From a checkpoint of a small self-supervised audio encoder (BEST-RQ).
Data: trained on notes from a synthesiser with random patches, 14.7 epochs.
Rows from block 3 of a small self-supervised audio encoder (BEST-RQ), named by matrix and row number. Rows with one number belong to one neuron. Each number is 500 + 25 x the weight over its row's rms, rounded and kept within 0 to 999. All counts start at 0. Numbers have three digits each.
After each neuron's rows are labels from the 100 clips, of 14976, where the neuron reaches its highest value: "responds to" is what is common among them; "loudest" is the band of the loudest frequency at the time of the peak. Only what is clearly more common there than usual is listed. The data: notes from a synthesiser with random patches. In brackets: how many of the 100, against the usual share in percent.
# fc1: MLP up (model.blocks.3.mlp.fc1.weight, 640x320), inputs 214-319
# fc2: MLP down (model.blocks.3.mlp.fc2.weight, 320x640, transposed), outputs 214-319

fc1.196:458497527508507467531500508505489461481537490519522486544514527501512493514504489491516546480540491492505476459503497490464470495502492492480489508498494521497515514495511500506485510499482501515501508475522478469492472515473503543490446495508487503464487488536538537468482498510506519490500549468508537482570464515501
fc2.196:527516460455528506519508494499512490487485494491515531506521502480496475507455463520480502516486509495457497524504472485444535477523537493505500508478512473497493448439468503521502514505504504514456532479477512555477481478501508501484516466494517517477487479497484481517513484473527511526487479529505510462496510484498
responds to: noise (78 vs 10.6); pluck (64 vs 25.7)
loudest: 4000 to 8000 Hz (94 vs 20.5)

fc1.556:515517509522464511487514486500476485497491546457520499478462519531492519483511507486479494528458473467490483505545485499525507512477489497485489480489580529480478481483521481550464475500567493515485495515491453495443475541510506494456473491481501543490477526481499528486496512475445479508501497515464506491512507528481
fc2.556:550514510529491491503505496522481495495479502495482510515521476466533464494472432471519490490534517438494517485497535480509501492553498493518496524479459463493506495541520495451457463487461494513530461545446520540492484539508474478523508462513507511491515514495523505515481496526471468505479509509508467495508492493486
responds to: drive (67 vs 25.1); pad (50 vs 24.9); noise (47 vs 10.6)
loudest: 4000 to 8000 Hz (46 vs 20.5)

fc1.144:564502526476491559495455471533507513487511470494520486484492518511512548505488512449470453530503485491522519477489501475509473495493494487493455494504490488528524501541498500432483459480473512563508461474529505522519517513491486483477533481541459511528478551539503574525515471557473480430508524489494561483503550522530
fc2.144:493500501500543534467491503503520488514469518472515526456510464486519466489548545542518485505508541525518514515500472508507506468454507478499501540488476491471494491543504473520528518460493472490532498551421484496512512509513456483502522519476461512503519493508466453539484516494548534558476504495450466499542540514531
responds to: swell (56 vs 24.8)
loudest: 1000 to 2000 Hz (38 vs 9.6)

fc1.446:481524468517487506505497527521451539524510521495473513458497459540560554531516455474544507540491463475515489450486477455490492495457480483456520519505505513466491453478494465513512471467528515490463502489484521510535465541467471468470537514548494463478428442499534475478503522496476491468478513489508495494487530501536
fc2.446:564542492542502455523511510528462497547503520504485480537475506514530492499533521483463519472474539498542508485537526507451505491533511501458513516534504507463503526485511492534487515480537502534506509465522501508492490455449487498492492538517516505498497495508491488544520501509512475535527488510553534489492502540522
responds to: noise (97 vs 10.6); high-pass (81 vs 20.2)
loudest: 4000 to 8000 Hz (94 vs 20.5)

fc1.384:525482520524498550485507496519509513499471513515449519470497538488502462513521536516490463511520461490461479476550515511526463574513517486513496488497495511550481521439505499524536487496502505487497516476472522463561470527474481492473516498495554456476460530518462468526509493516460486465484488518487529487488516543482
fc2.384:506532547548531482479526492511501519466550497496483501511455485457470488453474468471568473507527523496525518537518495487490499504514513484512501473513490517461505488481527484517502519496519488532500538502490536509498510522515422477485491486489474530531530474478509493489449518511481532526511457548436537535483498492485
responds to: swell (72 vs 24.8); triangle (36 vs 9.6)
loudest: 500 to 1000 Hz (67 vs 15.9)

fc1.458:530479470461486467490493493463516544488536490500503475448514469500501501440527498538476452479541474463534506484515495466497489505477470541529533522506492486486499500527466494513465524484483484493468522506450494530489505537479506471495478489500505516504458487487477474487502504490519540490459496497520508506519474443499
fc2.458:520496495565469515504472466479532493459501479497500535483474511460529482540513515476503479481476511492508526490485508488487536524481458485514513515520522513488500540513539446504497494478484506504489428470485513497470490495493483519505484511487516486488500504472475497540477485456527481504510480469476490476484537476486
responds to: filter wobble (80 vs 19.9); low-pass (48 vs 19.8)
loudest: 500 to 1000 Hz (41 vs 15.9)

fc1.56:515497534458503515469475518497497447499508501518530482492511488507516462550481500490500488508536447502487510513518526503520518503503489491541461464486483500533495524493468530454523519477464503499509518526502506474463509512520530525515531488477515525445530539494490530494542482465502506521473459535473509444494479491523
fc2.56:552529520492502490507516493486470506509539532520497463525508533495451493527536497472470516495486481478500490479479478511487493472498519508483498437481499508500504472535478514499483514542573485524476510488495520512520507457494519480478492469499516496488511514541469542564476513495516543486522541509509482510485465482504
responds to: echo (78 vs 24.5); pluck (64 vs 25.7); triangle (29 vs 9.6)
loudest: 500 to 1000 Hz (47 vs 15.9)

fc1.524:498541560484460478476515464521523564508521493458483480515510506521562524492527515485512535455449464496472524518549477536543488519505523534458500505534519494511460454469489476450511475486465518507487499513518483477488498491482521446510499501486483488497489507503448500489502507516488500482505529482501503489472514523480
fc2.524:493480502539518529516522507481527508533454471514530556500480483527538528541501504540506493547538542493477491525514506486477478459506496538504491498505473496464521497479557472477549485490526492490483495490507476518522553503480472513470528477478545506479502498479506512472512477479532555499518514531500483506507422528485
responds to: high-pass (47 vs 20.2)
loudest: 4000 to 8000 Hz (68 vs 20.5)

fc1.78:472533483472489480488481472476513492516467477479518494471458542478477486533489490538460548526486477504470497508538490460538483475516532538492516491535497437466509510469503485515509490453527495516467505502507536509485506477498448512477497469504482511481483511521521518503494486493530507478500482467518534497468500500498
fc2.78:495439492535482567501497509506505463478523465502475474482546548533482487509496504523503511480526483496514455495452492541500526496491505522520496494472441533504488503500477499492491544498505509509497453493515501479511515494525501534529513472496513500452548519493510459503462461519544559462533450501530516523495515513483
responds to: swell (83 vs 24.8)
loudest: 1000 to 2000 Hz (41 vs 9.6)

fc1.611:496489506508538503535516496495512539496501512478462489486496485509482504480528458505517514518544480496476515479511492497508503542513472583497497489488504508479512500462469477452522435457524483445478518482463504476526484468475477483520484479556477502517513500477561515486507546499489479515487532504494513475553517504507
fc2.611:523498487471504520538530472507518500496494476500493477468496479448485505524474538484484468425528514524548445498477454519484497505490463544536501459513545487480500485493549476512502513504417530472490548487467480534468498504462477492498488492491475460512487538505525503531458460432506530462528495507473518471489543495535
responds to: noise (46 vs 10.6)
loudest: 4000 to 8000 Hz (72 vs 20.5)

fc1.147:524520511517456488495500499455554501502491485494516488550479472513475479525526503520486543532496488503517467514457469506520502468509480522475479533518512540513510517472495531484538503500526485518482488504492509442453476471522483529473475524500515497472526501515503472547505523510511461430524546476528510500458515478509
fc2.147:479522473501519399485474475513514470529504488522510491490491485474483486498472535540500533467523531535485537481499494537511490537486485535489510522526504478509545500509506505519549507515509488508551536499518526523513504528507525520472512492481464562482483484502456522485461508523500478465519497520514538487484540486480
responds to: filter wobble (59 vs 19.9); low-pass (48 vs 19.8)
loudest: 500 to 1000 Hz (46 vs 15.9)

fc1.1:504480500457496470501529485482474526473519500502519493501465545477470506515521526502497477504486473513495489520485520506474520554472502501514532521513465472462492509502529485481515496454519510501475503457481465554450450503528514488469527472486493535484516542462503486481539486481482495552464507484544476477490440541493
fc2.1:539471546487521549502512501462482494482445501523538488492420533547498499454471520540471472519466499510481494530482491521493490532516479484512524480482499531529459536532503464509514512488536525516530489523487496498497509507527509518500486482488505495495493473493579522463524446521501525474531473522500497503485489487466
responds to: filter wobble (42 vs 19.9); high-pass (41 vs 20.2)
loudest: 1000 to 2000 Hz (32 vs 9.6)

fc1.137:489452490503496513507520494482515518440509530459473519498485486503478530506522509500500430495511466474498485504488500489502528455504514522486504515511541505470504468491479533517485482484495528518498493533495506482543521488522536508509496482553481483511472504506524487495513490517495524471526508476451506472493520492515
fc2.137:521502505496503521485480536509499468547486515486511508529562481500504462476505486512457551521498517507507479515523496529474474514485513482543482507488490552498422465495494509505525504541504467490532503477527470541487479481470464493497449493473478522538511512509548525474481520503502504493480481558548485530515461460493
responds to: high-pass (42 vs 20.2); noise (31 vs 10.6)
loudest: 4000 to 8000 Hz (61 vs 20.5)

fc1.126:493518516515545478494508501552503487500503548510465510478511478465480528526526478530525541564509486490532505536466518491458491479496440495500517540493488517524510468504506485556480468461487499502514496477513487455507510553459486520493449525477509506515521507485513521509453543469530496501438480506475491504517466484530
fc2.126:504477467489484544537524496486513497504502419494525547529507542488561509486512549518480508507490539481501523476541483489530482471522537523505494491524531490500502494494505522485537470465500502454435484497517470524500538425542514496546477466536497524496528491484506486502517479518497478501482527430502456503524497486475
responds to: pluck (76 vs 25.7)
loudest: 4000 to 8000 Hz (93 vs 20.5)

fc1.364:467518547462500475502507497520538461528510481520524500479474535506493496491544493486499481469480510542521516456500516489498466462504550544497505505528487504450511467491518529495497485516482469503485510489472489519488547487506496501527549520493512518520479502499517535481484530442484521511498503464491489477461487533483
fc2.364:501487479525483556475488505490532478526502485496514527452565485509481458498507478487504504522472526475522521478485490509494525510456472475552499525469500537474503548516502491499472530544520528489483507548509542506487469485504527514502477498530490491461526514476485483475473493477519505476521487531502492495459497511455
responds to: drive (71 vs 25.1); gate (70 vs 24.6)
loudest: 4000 to 8000 Hz (98 vs 20.5)

fc1.521:526517462475482535570500465501517550489462546487519524533524494467484524522506507488461519475509500466474517513504526491516476500508500535470498518499528508514484484463494492483506490489478515524511495453500475508514535483475508493529529509488479486531518484524473500548501525484552503485503474462546535497545483495491
fc2.521:522512491483464533523546471513485559519484516515538491494481507477519499500467494465536527472469472534534489493483506511503486485506417495499510499519477516480504510458480488563463512439489511542472482507493499509535473502536540442483502537540506449509519537513480480472484462501477494480505515500491449506454511505470
responds to: drive (63 vs 25.1); pluck (52 vs 25.7)
loudest: 1000 to 2000 Hz (42 vs 9.6)

fc1.494:469497462464467489499536489505496465455459496458486456493492481470510455538518499509478479491520527516548530484547508511483538488523500514527494526538518472469494493522508518480510487530514495524489478551470482508520486511483522471505509518468461469508476523520523526516531483490490512486492487482523510516468514483482
fc2.494:508515489535499499506531534481464508467487527512501464505504462488465480537518486471500507481472539444502471525538530494467474498473549528473513524511530509476494515456488462523476510536513486499482485496516507477523519493511539517480524485500514531520525513477479436495476479505493476519475491467485497532496488490478
responds to: filter wobble (48 vs 19.9); resonance (33 vs 14.9)
loudest: 1000 to 2000 Hz (36 vs 9.6); 2000 to 4000 Hz (26 vs 5.1)

fc1.88:482522455455495534490477509499503482518498505504479489532512515522500511501506511499479513466514495511508529464517500486466527544449481503481493519447539502503482496518505456518502531518537518464522499490530465470481532490540494497511526505485544470465485509449494533480547507531516554482488463494501494530485529502532
fc2.88:552483494558503501506491464528470501491508525531481524502511510470507546465484513495514493511568492517468491483503477513450476457517531527512474460529515466508517514506511509467475540530489519521470523493488481490479511484530515485469512468508478455535506453526486528490514491514497465498478478519527552520509533442528
responds to: filter wobble (41 vs 19.9); resonance (38 vs 14.9)
loudest: 500 to 1000 Hz (58 vs 15.9)

fc1.28:507520497471460473477508522505523538515470498487501468496514531520519482503460497513527477490486486511497471506553484471498507501497530546512484488492457491481508532509492483474496524431532492513506501552501491464441486452450509503465465455495519523525493507508494516483513482458498498527539502534501529488486501514507
fc2.28:453502504492470510480541491522524478497538517511493460491520450510502518448498491475514520497472475490511523490480461524495484469477494506540519500528524471528495488469535465491480511528489522489566462507475528513520484507504457500492479468511538480496537487476494529464497471495482537549502517495492499533564478540467
responds to: noise (37 vs 10.6)
loudest: 4000 to 8000 Hz (57 vs 20.5)

fc1.317:536501476535515533509507502472477543522494503537510515479501503481465496517494484539430525524519515472466500520479490545447474490496500502497530528523500504488487458488451496491461502546495479474483489512542531510510451500492532505466521528509527516513476466485525514489507481525477544457519522536460433477481492494496
fc2.317:512495509515463497517511495509471524527456486498541488518505525489499516520508514537462507467500454479517517513509528522507525517473529484511539519487558542465531511488502498497526489496484464445491472528482483446504526454456526495511510480536496473522514502462476524548526485507520516507465501480512479511498533500536
responds to: noise (26 vs 10.6)
loudest: 1000 to 2000 Hz (27 vs 9.6)

fc1.637:510488511474506445492494544507444481487481459512486496517489509521489535542468457530481531506509511486514459496479513500518496493497483519499521520493521500494487467469547483547512520529483481476491539508497475509489473482518530482482502489544542459463472491536487516515497483457508500473488488488492559465507437511563
fc2.637:485528507502521486493510506475507569481481519499470491505511496449492494480525508484493508503509490531503525544482480477518525482510518481526520538524495517491523524530542506494519515564488469529490512492471491493480519494461480509551527471492534502506523487470518496483492521510517476568534484495522501478498495491492
responds to: swell (56 vs 24.8)
loudest: 500 to 1000 Hz (40 vs 15.9); 1000 to 2000 Hz (33 vs 9.6)

fc1.159:522478520480472511486509476518493518464502545528466501491484499521488503489533549440485495467468482494474492482509478452483488512537501480498496484476495470465525473533503450499491489533591525505499486483474475479472513504529477529464456506528487470503473504522531523455519508523535472511546501523536527489449509483478
fc2.159:516514493468481479514478515503505523538500439502471503492524506519481489474482515516505495494517501524520517486502500531514515517494447452489479511499497508488536490495504488499526472528509505462502548478494545504490489482466467481485488477495504505500514503491542471564529535469492515451501499459503498512561484501515
responds to: pluck (82 vs 25.7); noise (61 vs 10.6)
loudest: 4000 to 8000 Hz (44 vs 20.5)

fc1.438:468492529510518489496521470508471490459510472559537462501498473482505448462519511477482497504486489462495490505507530494512464496501500488518552499521462494474490506491441493432534491521497500484470486487524525489490468578490489497500503462498507509504532471488488525508470528481496485506532495489511473519478570527534
fc2.438:516527463501463494533460495467523479498558503479454529474506511541470522515481533496521525515512513566493506517495511486515534481502504536514505504509565502508545471504529518524528493507487478502479511508505474493468535472431520538491499496488486489517536494529541481468515488502500521512499494510498499493487483491467
responds to: echo (86 vs 24.5)
loudest: 500 to 1000 Hz (39 vs 15.9)

fc1.42:511511498524502453522481542511485528482564485482504502497473456500492526484503473507489495523472532501498518522484509500460501523535516504477481510482484535514506497472491531513457481470506491523484472509494493486510476517514463461456505481513492489504480521495506488517533510498514517503511502507548484468497530474502
fc2.42:490508480515531470494518526490486451494490560481479499492493487504500450484491473535510511488548487517487530508526542510514504535499528475467466499487465521436474453495529491524545502557513506488500525457546477476509498491479490498508511500525500492496501494487478474495514475493492476471483555477496514522480476541469
responds to: high-pass (59 vs 20.2); envelope: gate (51 vs 24.6); noise (45 vs 10.6)
loudest: 4000 to 8000 Hz (50 vs 20.5)

fc1.166:493488490490495508554516472492518495490470515505497523488464468505480509547491501540468508458497464516492478515530447510525523555528510500484482484562527539480500444496472506484491473493508523502491508490464508506475524508464517481465529528505547505536484519527532494492511468523473506503473493505547535454465493525505
fc2.166:514511528491508462470519456546491467512493483474481490533534505512518469504466493436511500524496515536474546478498540493492442441501512502468509504515490494484566549521498512497502492502493495489534483468491486479492520518533516485522489486485481477452537527482505505483521507474507495500510504513484438468499503503509
responds to: triangle (34 vs 9.6)
loudest: 2000 to 4000 Hz (25 vs 5.1)

fc1.318:512520517475515516491484460506469517475485517464507522481503459504534542509519505492516516468489499510520518489494462468478503509518473525506500514490494481478522521516521505490495478527538486513476509523506532445529506477481541515509502492429523478489515484452483487499562468479495498526492487540483533512494485502502
fc2.318:515497542532481509500552511504463458472516483531534486511513486470509444480487503460510460513502468477502449517479503513471546476494542488435487537499486518494544524496481536525474510504534520503513469479542492507499540497545507499543456468586446458502493552474502462505484530525516504510503552507495513467545498539528
responds to: pluck (93 vs 25.7); triangle (34 vs 9.6)
loudest: 500 to 1000 Hz (36 vs 15.9)

fc1.561:527476490491480515508512481513504514461492516506476468508479525538436517496540484489541499517525456507506520476517477495510497486528531513462513509513526498480538450524512476457497504467512505492445491491483533516486489498530500449502517496510491473445449487520531537493509498475529476470473503494481506502520559518489
fc2.561:494513490497445518500498518480487494534490549489553487512497485491516492517506497483494544514512492507506510496529530527529465498432518480493491464493494474491478455510469503479524518489486525493527506526496492504475457525489528517450495469494459521538514532490517485539468483485536544508514523518475480450475498492514
responds to: filter wobble (77 vs 19.9); filter: high-pass (42 vs 20.2); resonance (39 vs 14.9); pitch class: C# (28 vs 6.4)
loudest: 2000 to 4000 Hz (36 vs 5.1)

fc1.123:502474487477520512517461523516495509478500519486485480466491480450538467522492519470518533514525497459485498525522500455502540526462503497515507510518459493486516492485479512478468517475460511534536539505507549530499525513494517506474528462502515481529477483479530528452483441528500500445487512474490480490485519461476
fc2.123:508478536505516459480485488530475504484490533510534524515466512483491490511509476474489495512495510486506517487530513509517507567517479512537475513480514513488519514487519463558437493495529481538445519549555479483453517523481514512547489511525459459532537499506487523497500539465505469515521469540492501543548543493530
responds to: triangle (40 vs 9.6)
loudest: 250 to 500 Hz (64 vs 14)

fc1.598:432526547472465479526531554504519507502517488466501498492512514480504515499481525518537516538494456482494488455517515477497526474497496486485524493511475487515519502474506493437489470480529502489515524521487459483482503459525478554512532491512487495473547505523509512459498500496514502471516488474472545467467494513509
fc2.598:493530485528503458528514492522545489531506524492488492510483496513441469495505479531511510542501416500517467515471490514496506465562551483498463487487521478528491529519508482512481460461511506516479490499499500483477491537459492485490491594517497493479500495507475511512507515497508467481503476472523504500534568514515
responds to: pad (88 vs 24.9); drive (85 vs 25.1); noise (45 vs 10.6)
loudest: 4000 to 8000 Hz (92 vs 20.5)

fc1.636:519514496494519507522493488450516549499510498496516521507464514487475538522496497466479487498504483500496531443505514518514497484485509458497562482468468520470494488474477490453516513446453516519499479487506524481476519520488488478495479468528505476500528446525476486499472464458493530486490449506536509496537538493516
fc2.636:542484499507464516535520451504486483499515537488497522516508502507513517435485483533490489483518488520531532476546514529450473512533523477522488504553494492504487495502526534517476481475535469495459502459461518493496491518503510463513495494493485527533466500472509520508523472539519519533514521500477475512510493514491
responds to: pad (88 vs 24.9)
loudest: 1000 to 2000 Hz (27 vs 9.6)

fc1.543:506526502473465512490515475535473518480514541532516527503479447518520521473481502521562492527473516547470494466521553463504522510465492502490465506515503550489471461515539518448521542490490482495534501493525507528491472477494456500458508495548484476465473449521484495461485484476497482468472470543468492458483495546527
fc2.543:495554462493544466487511471453457502515529478507508497491481508502507510517472519538494490518509521505496517515578448513487494485467498530468525537489534535533560514453521473505468461522501512509482511551499522487457480517546578480479485496483504482488503527473498514469497511499519489488532508471542534498464519485470
responds to: swell (100 vs 24.8)
loudest: 1000 to 2000 Hz (33 vs 9.6)

fc1.259:473451485510506465502459493525512480489445489520518508514525533516500492494467529502515533534503488503504478507490456479467433490471493497495510478523514491527461506486559530470502486481501462507489492492514476505541481506504475487485525504507496502539527533501514558506459466494492475519498475517529527468499482469513
fc2.259:547516493490517481508501501483487477489530487480523540483509461492524542521487516466495501517501528480492494516463496461413515489537502551517465499531519519467517536477493527521513498479467480508502477526504505532482530489473509519495494484492509530439504503516490469448477519481533510517523537480457461477503520513496
responds to: noise (36 vs 10.6)
loudest: 4000 to 8000 Hz (79 vs 20.5)

fc1.150:508554520522464493489517479472476497502491479484469477486465478522522482509521500474508466466465512474518512490488475550504484523463505554480482553465472499490541484553500508501491460518527470472529491498480537534508514536501475451495558513515521515506468495486508511516488554523540490458533482468494502479516502515514
fc2.150:485488504492495497549533537505494541508478519506498533511527515485455468483473509511469516534493519540446509473512513467475498502462468499507456466527501499515524532483450510479437495507469489485477548502482511503498473465524521521510509466451490529532505476554511449529478431509500478544496524546532489486508474524536
responds to: filter wobble (55 vs 19.9); resonance (44 vs 14.9)
loudest: 2000 to 4000 Hz (38 vs 5.1)

fc1.415:506480477469511498495495514533513508462479485482495494521505475496537508499513513461498546477542502510457506501495522479497495505488506486477548489441484474521465491519473506458486503471501488531500510499489519468507464534520487466487509459535525513486524471531467509507474465497468507504477490509524523499474457518462
fc2.415:477518518510467541467488549482496520433510481463486489520579518504451508492492544533527499496490514507472459482469518487534495539505488512551501486526495481504456546509527488487480534472483551515472502510487470493527522505452487509485513505502467491506506483492477457502496554483480502476495521519502520486496487537479
responds to: echo (71 vs 24.5); pluck (64 vs 25.7); filter wobble (42 vs 19.9)
loudest: 250 to 500 Hz (37 vs 14)

fc1.390:463506528508501494523515494524537461489465492502466460529512485504482513472526527498505523525508483502531512550515532537479500520517519488494490507515516545490493525471513526525491444580566460477492498472499477486448488538503455548457515445496509496467464476470498520464497503505519460507490481484484495509510535520525
fc2.390:494505479496454486515513534500532450531483525514471496477462515473504538501527510505502440517493510492457515548499492447491541521512505515477502468479517445522524479483524454477504472449499520470519491518519505530496490528527527482517521511529498530467525525472521497474466476554466510496491460499546490503517519443479
responds to: drive (55 vs 25.1); oscillator: noise (26 vs 10.6)
loudest: 4000 to 8000 Hz (67 vs 20.5)

fc1.347:531477452476506527487507472513546503498479514491472516507475489525484497500467520486533497460495483488532498501538495460445545526504486500496529514503464472510535495489512476451521448470521510450477482499453549529484487507517519524484465506468507498488505489500490545518506506510480498443479511510519503493469521517503
fc2.347:495473461531512471482465522487476526519506482485469490500557466489482477490525506532492462514525490500485492494484533500528507495505491518486498490526495521486463495485501489512492489470488455529488543484499505467501472494497476445539519533493557499487511521526526498471487462489500525551535532525499510537558502495523
responds to: swell (52 vs 24.8)
loudest: 4000 to 8000 Hz (43 vs 20.5)

fc1.579:497514474473515466530482491541502554471534483559500478517517518526519482492500478466469502472464508443488548453461468520519461511469454517534493487475533511505502473515497515461451471511476482499501489466536511523467543473535467472473559552476509459509484495479500497505511451482515509502527506466509496526538496489528
fc2.579:520491502515520480534533510538510471521517490483529503538475561513474478550496516519525516504521511491511528460537576485454502524521520522489515465467509503508510491511470513546546494487511495467501501502512532482511468526510534496512480513493537481506489477493477513470520514527498501485457483519484508486477507504472
responds to: noise (61 vs 10.6); drive (60 vs 25.1); gate (58 vs 24.6); filter: no filter (45 vs 19.9)
loudest: 4000 to 8000 Hz (54 vs 20.5)

fc1.635:479474507496504507532516543508525522483501487473483492508500513548493496489485530500520550540490427501488471525472472499506495524484546505535466508498509558515452525483446473496491522522511502465453509496521471488514480480510534495463473479478521495461491464473516472497555501480475528471473470496538511494469520451480
fc2.635:497503528520527515462484523479507513475484585522458499516527504501493481490474492471544494492486548496469491502518518467517496496516491514523529507474496502507540529513543505469479489459500491527512477476500504537442488479454487538482487525476484476509550530523494498468508497521453459506560512506521471521515509476515
responds to: echo (49 vs 24.5)
loudest: 1000 to 2000 Hz (25 vs 9.6)

fc1.134:477478525496540482532546488469529478514545499481485532506474460499541515518477494486533489482535496506491468525515457495509487480511472533497477455505492450455523516521496473502443479500530516485505490540505513517485541500463487499487491508527507457487498502488525496508467473460473552505510510538499514502509505476485
fc2.134:506470541481467499481496539461472476475531525513503451519513501487509474464467490451557518516514504494493489512468502477513501524468515482468467513470501538517494476499472532497491507509443487530513513467531533483477486464505492508496465479491531499547478503446513470490506549509509502506529487496495508459507531539521
responds to: drive (63 vs 25.1); gate (50 vs 24.6); noise (36 vs 10.6)
loudest: 4000 to 8000 Hz (97 vs 20.5)

fc1.220:528492472473535540489464498512534512482482492494467527475459474554573497496490503470560487521501514463541487496472531520451511478450481527500493483511516502524513475508500508534527445530518443534521484492471513443513497502486460467518510487506523527527518548478446482464486461456474481513489444488516473497505502490535
fc2.220:509502535538460494535474484477494492498474479486532488499505538488457536485507508475519452501468518533508530512477511478475522504485512539517511543550471497505498538493512523458459517498488499490521496504507502552496510539525565508467491491539438487487487490486506466519501496515515499515518522507517502485467472518494
responds to: pad (68 vs 24.9)
loudest: 1000 to 2000 Hz (35 vs 9.6)

fc1.468:483520491510473490484460476533506487471550478483525496511472480527521479518526521500506505503472477513535490490483482516475452521516467513539472514493501459471527572479535469488464478466519459542492513466459484476484461518485529531506497504500547514481461519484477553503530540466509536482476508498490493521481564470552
fc2.468:477529548500480476478469513492523495523511490499483437531504508489526468463495528474487503497499538492538448490504474514466487522523523501470493447526490517488482491523508498541530525518505479531494494514526514493535510535548486526497453506507539537484502477499501502446500474529512519513502489533511489525549510490457
responds to: drive (61 vs 25.1); swell (52 vs 24.8); oscillator: noise (27 vs 10.6)
loudest: 4000 to 8000 Hz (99 vs 20.5)

fc1.424:517492512536508506487528473517453479474491483515501529466502509509496499463538492464470492491453485515493545528472530478538524482525540510539520512516497477479526520499494527468526488510489504454505552516495490486532460489532495525430512474477534493506477538494556531504441489482520522464508501530542499512458503551477
fc2.424:521538557528463508511500475495524535540542478526439472482523521524503513493472480488526537451504518511534483506519533560500505503498485502490479455496510479486460521523510512496470478484512491457456505490484498496507498509484496499497489452512494524516465488484472490528519488491479512503536492506456457535496493478523
responds to: triangle (28 vs 9.6)
loudest: 500 to 1000 Hz (47 vs 15.9)

fc1.367:527494470494484467481496506454525416542482475481491483523493486499498498444495505507525502497494486489506510501530483474497490471489511492492522486534508536486490487497492498515456468488509490510528455443483532495489507505496504504495533508501552521512482487518537462535502504519497463502506481489500554516514453478558
fc2.367:497484479543514459495496469537502524493471519484512477547494500506474509505509459510477441514493522477494528503520519536489518531573470512506517484532455499500520472505496499485502499548493513505514465498509487490478469493473483564448462466478465521475523511479485526456507508443509499506483556523486480462504493506497
responds to: tremolo (54 vs 24.8)
loudest: 250 to 500 Hz (33 vs 14)

fc1.171:461481490517492490489497533464506520481475489473514519447475510504512538514484548545496448501481525491520502527448477475460508499509486406526499469496529543539459519472499491531479434551501490519436556509478526507528501514513495464523503471531495556491501472493466476505504479487503487528532494499525501483491522500481
fc2.171:528492494526534498488487489520519519510491511547523490534503496444504481497490497490532487485496522489490449495554518568538485509497507503531527488498512515503502545509524501522517489528505502505525499453483481490483511457526519508492498492462525527500523482511520513494504523550472476480490536504461460478547475509529
responds to: echo (55 vs 24.5); pluck (55 vs 25.7); triangle (36 vs 9.6)
loudest: 500 to 1000 Hz (46 vs 15.9)

fc1.330:502532517511477478477503550525498480487513508497527502493509495510513491522530458532533490493469499520477499492510534475493506509477504548526508524456538482500513490489524482482478501474467441554460541511505441515456512476524509449500484508523573451518492477506502532499448509504526506491524487459530522509516512520506
fc2.330:535501485513501527466481517513515527520529464516483490502518513452541484565504517500484489535505512500504490493530498532512504457525522511458520489468445495528512510525457465465527488512522504512465512546486465496508549518566526515504465495508495501582524556534487498474482508480512517506485471513506480484482488512504
responds to: high-pass (54 vs 20.2); noise (52 vs 10.6)
loudest: 4000 to 8000 Hz (97 vs 20.5)

fc1.596:516521481473478489510499493515516497528495499489521454538483480507570459469523454461483460483473506520508547492465449507514481523504471490548502470545489535547555522499508536521490486494488486490497480498526484520471432489526509510531526531469518509493500520551446488502480465457529472511503481449466523498508467506496
fc2.596:456499511480494462498516555538520491480497491512489482433496520465562544536462529493509550549529498523488479476542486469482468535460501523477443470551469499504489529462517519463507498469524515448496531489502488508502517498489494432451500487531494500483482489504484510471497511523521502461532520535498483486465488516497
responds to: triangle (27 vs 9.6)
loudest: 500 to 1000 Hz (55 vs 15.9)